From a checkpoint of a small self-supervised image encoder.
Training: soap at rate 0.0029, 11900 steps.
Rows from block 6 of a small self-supervised image encoder, named by matrix and row number. Rows with one number belong to one neuron. Each number is 128 + 24 x the weight over its row's rms, rounded and kept within 0 to 255. All counts start at 0.
After each neuron's rows are labels from the 100 images, of 14848, where the neuron reaches its highest value: "peak on" is the class under the peak. Only what is clearly more common there than usual is listed. The data: drawn small creatures on textured ground.
# fc1: MLP up (model.blocks.6.mlp.fc1.weight, 384x96), inputs 0-95
# fc2: MLP down (model.blocks.6.mlp.fc2.weight, 96x384, transposed), outputs 0-95

fc1.126 [108 152 123 106 123 180 118 108 111 111 133  90 238 134 153 110 128  99 130 102 126  88 122 100 129 157 127 105 104 116  72 134 102 138 134 155 120 125 180 126 105 129 132 165 116 124 113 119 112 123 153 105 141 116 119 108 139  73 111  87 138 113 113 150 113 122 158 115 128 123 110 145 109 114 142 147 117 101 100  95 119 108 156 125 115 102 102 111 115 102 153 131 122 123 126 101]
fc2.126 [132 170 110 113 138 147 149 129 102 124 161 193 187 132 125 120 125  84 161 133 139 134 139 139 128 149 107 164 159  88 123 118 134 124 134 144 133 133  91 102 106 124 124 181 124 168  91 121 111 138 104 150 141 144 132 172 132 120 179 119 141 157 115 129 142 151 153 150 124 122 111 121 150 113 153 125 129 100  74 111 194 144  92 151 148 124 151 142 158 123 107 119 134 120 123 160]
peak on: body

fc1.208 [139 137 165 152 120 113 156 105 153  96 157 154 160 162 100 100 139 170 136 125 150 121  69 125 151  94  86 126  81 123 117 148 115  87 161 122 114 140 154 124 113 119 114 142 121 126 152 161 181 103 144 127 122 135 152 144 125 148 159 152 154 167 132 140 136 134 132 101 113 173 171 119 140  89 120  98 144 128 119 122 149 126 126 152 125 179 150 107  88 153 148 105 117 112 157 129]
fc2.208 [154 161 157 107 118 116 148 106 128 133 101 108 151  94 133 146 150 127 170 116 124 136 154 117 146 130 138 102 108 118  91  89 125 148  76 122 136 116 120 143 129 128 151 107 138 143 115  86 162 128 136 124  90 115 125 139 141 129  94 127 138 179 107 113 145 128 193 136 163 136 136 127 187 142 139 104 120 170  72 152 176 147 134 132 165 168 143 175 127 121 137 122 150 150 128 107]
peak on: body

fc1.60 [124 106 123 133  86 100 159 174 117  91 109 156 125 132  85 153 129 120 166 149  88 141 131 130 154  99  92 139  75 135 122 126 147 117 129 127 156 132 103 114 137 151 160 141 101  90 111 140 154 132 114 169 157  93 156 114 137 105 139 140 135 119 157 153 117  86 124  70 146 122  93  96 127 114 123 120 187 143 137 163 114 111 118 129 156 116 109 135 144 119  79 126  92 124 112 107]
fc2.60 [137 154  99 130 117 110 161 156 165 172  93 148 152 108 179 120 142 147 160 153 155 142 135 112 150 171 137 119 116 132 165 115 102 155 105 121 159 134 133 140 119 165 135 136 131 121 140 130 145 100 154 105 124 135 132 125 121 146 120 132 134 149 145 131 116 149 120 153 140 110 151 128 131 128 123 164 103 113 178 121 249 112 125 152 150 117 103 158 133 123 166 143 126 117 141 144]
peak on: limb or head; body

fc1.371 [ 81 152 168 116 109  87 149 116 140 121 136 128 109 152 112  98 131 114  94 117 183 108 123 130 148  91 122 125 148  94 122 127 105 125 132 101 117 123 116 131 154 105 105 131 102 154 150 131 158  78 131 113 126 141 131 106 119 123  94 111  98 141 114 129 114 123 108 147 139 113 115 115  53 119  93 141 104 152 121 114  83 112  96 131  53 129 109 152 102 129 156  98  98  90 129 107]
fc2.371 [140 144 174 148 116 123 116 131 118 119 137 121  94 112 138 135 158 130  53  89  88 122 103 110  84 131 142 120 106 123 145 122 102  90 155 153 146 144 122  97 112  85 132  94 152 148  97 161 106  98 103  94 103 113 120 122 126 124  87 156 142 115 121 106 129 136 194 133 104 114  93 132 150 116 129 134 102 121 137 101  68 128 116 127 107 117 118 100 107  98 159 131  99 122 110 107]
peak on: limb or head

fc1.313 [138  81 138 146 137 178 153 140 112 142 168 101 184  94 109 148 110 166 128 118  98  87 113  81 149 108 144 140 119 114  86 164 109 142 129 144 123 139 155 112 120 113 158 146 116 124 120 143 129 153 148 118  89 102 170 154 156 116 130  78 174 116 128 139 108 135 129 129 143 134 127 137 133 145 135 133 123 119 125 109 162 109 133 142 170 142 171  85 120 125 134 109 158 183 158 135]
fc2.313 [123 138 129 122  99 137 164 119 141 138 117 153  85 106 158 146 132 111 126 179 138  84 129 113 145 152 120  95 151 138 132 124  87 126 147 107 137 110  99  86 133 133 126 131 122 168 105 137 147 145 101 186 143 126 143 137  91 113 189 156 152 155  94 141 168 167 150 153 134 124  95 150 165 147 149 121 122 136 105 147 142 123 146 115 105 156 162 180 141 126 166 158 120 126 118  94]
peak on: body; limb or head

fc1.345 [112 123 139 152 125 113 104 169 121 148 132 173  96 126 125  80 151  97 145 125 136 128 110 112 155 137  87 152 113 102  88  77 142 121 148  90  92 158 107 109 118 112 114 146 117 119 143 108 101  87  99  73 118 109 101 135 155 118 111 136 123 139 114 140 142 110 115 122 127 138 111 119 124  97 129 101 126 138 111  46  99  91 111  82  96 145 134 122 118 127 155 109 137  96  99 117]
fc2.345 [131  97 122 114 129 135 113 136 123  91 138  89  86 142  85 118 148  98 113 128 151 137 134 129 136 119 109 146 111 136 129 180  94 112 162 115  89 138 117 108 168 151 113 187  96 115 124 153 107 140  93 127 132 126 131 109 144  96 132  97 148 130 100 132 118  95 146 114 128 123 116 156 124 162  78 116 118  69 134 103 102  98 106 100 134 177 141 146 162 103 178 121 135 162 105 136]
peak on: body

fc1.93 [165 133 113 163 139 120 135 121 131 128 138 135 148 117 136 151  97 135  93 126 156 125 143 114 113 162 121 163  97 107  67 133 109 130 119 151 133 123 125 117  69 138 128 128 106 123 108 119  84 110 154 148 117 141  67 133 118 123 114 100 130 145 121 149 139  91 140 156 145 130 125 147 163 123  87 105 154 151 135 100  86 124 154  95 111 146 142 162  73  62 136 120 110 148  92 159]
fc2.93 [106 158  96  99 123 167 111 116 123 112 105 129 104 119 107 126 111 124 135 114 116 107  76  85 129 108 107  81 128 142 133 115 103 100 114 134 140 121 129 106 120 129 127 100 115 126 138  77 108 128 134 157 118 129 141 102 160 123 133 132 126 156 126  91 152 140 114 136 143 124 129 109 141 107 146 144 159 147 112 130 238 123 146 112 114 137 146 180 168  75 101 162 140 111 141 111]
peak on: limb or head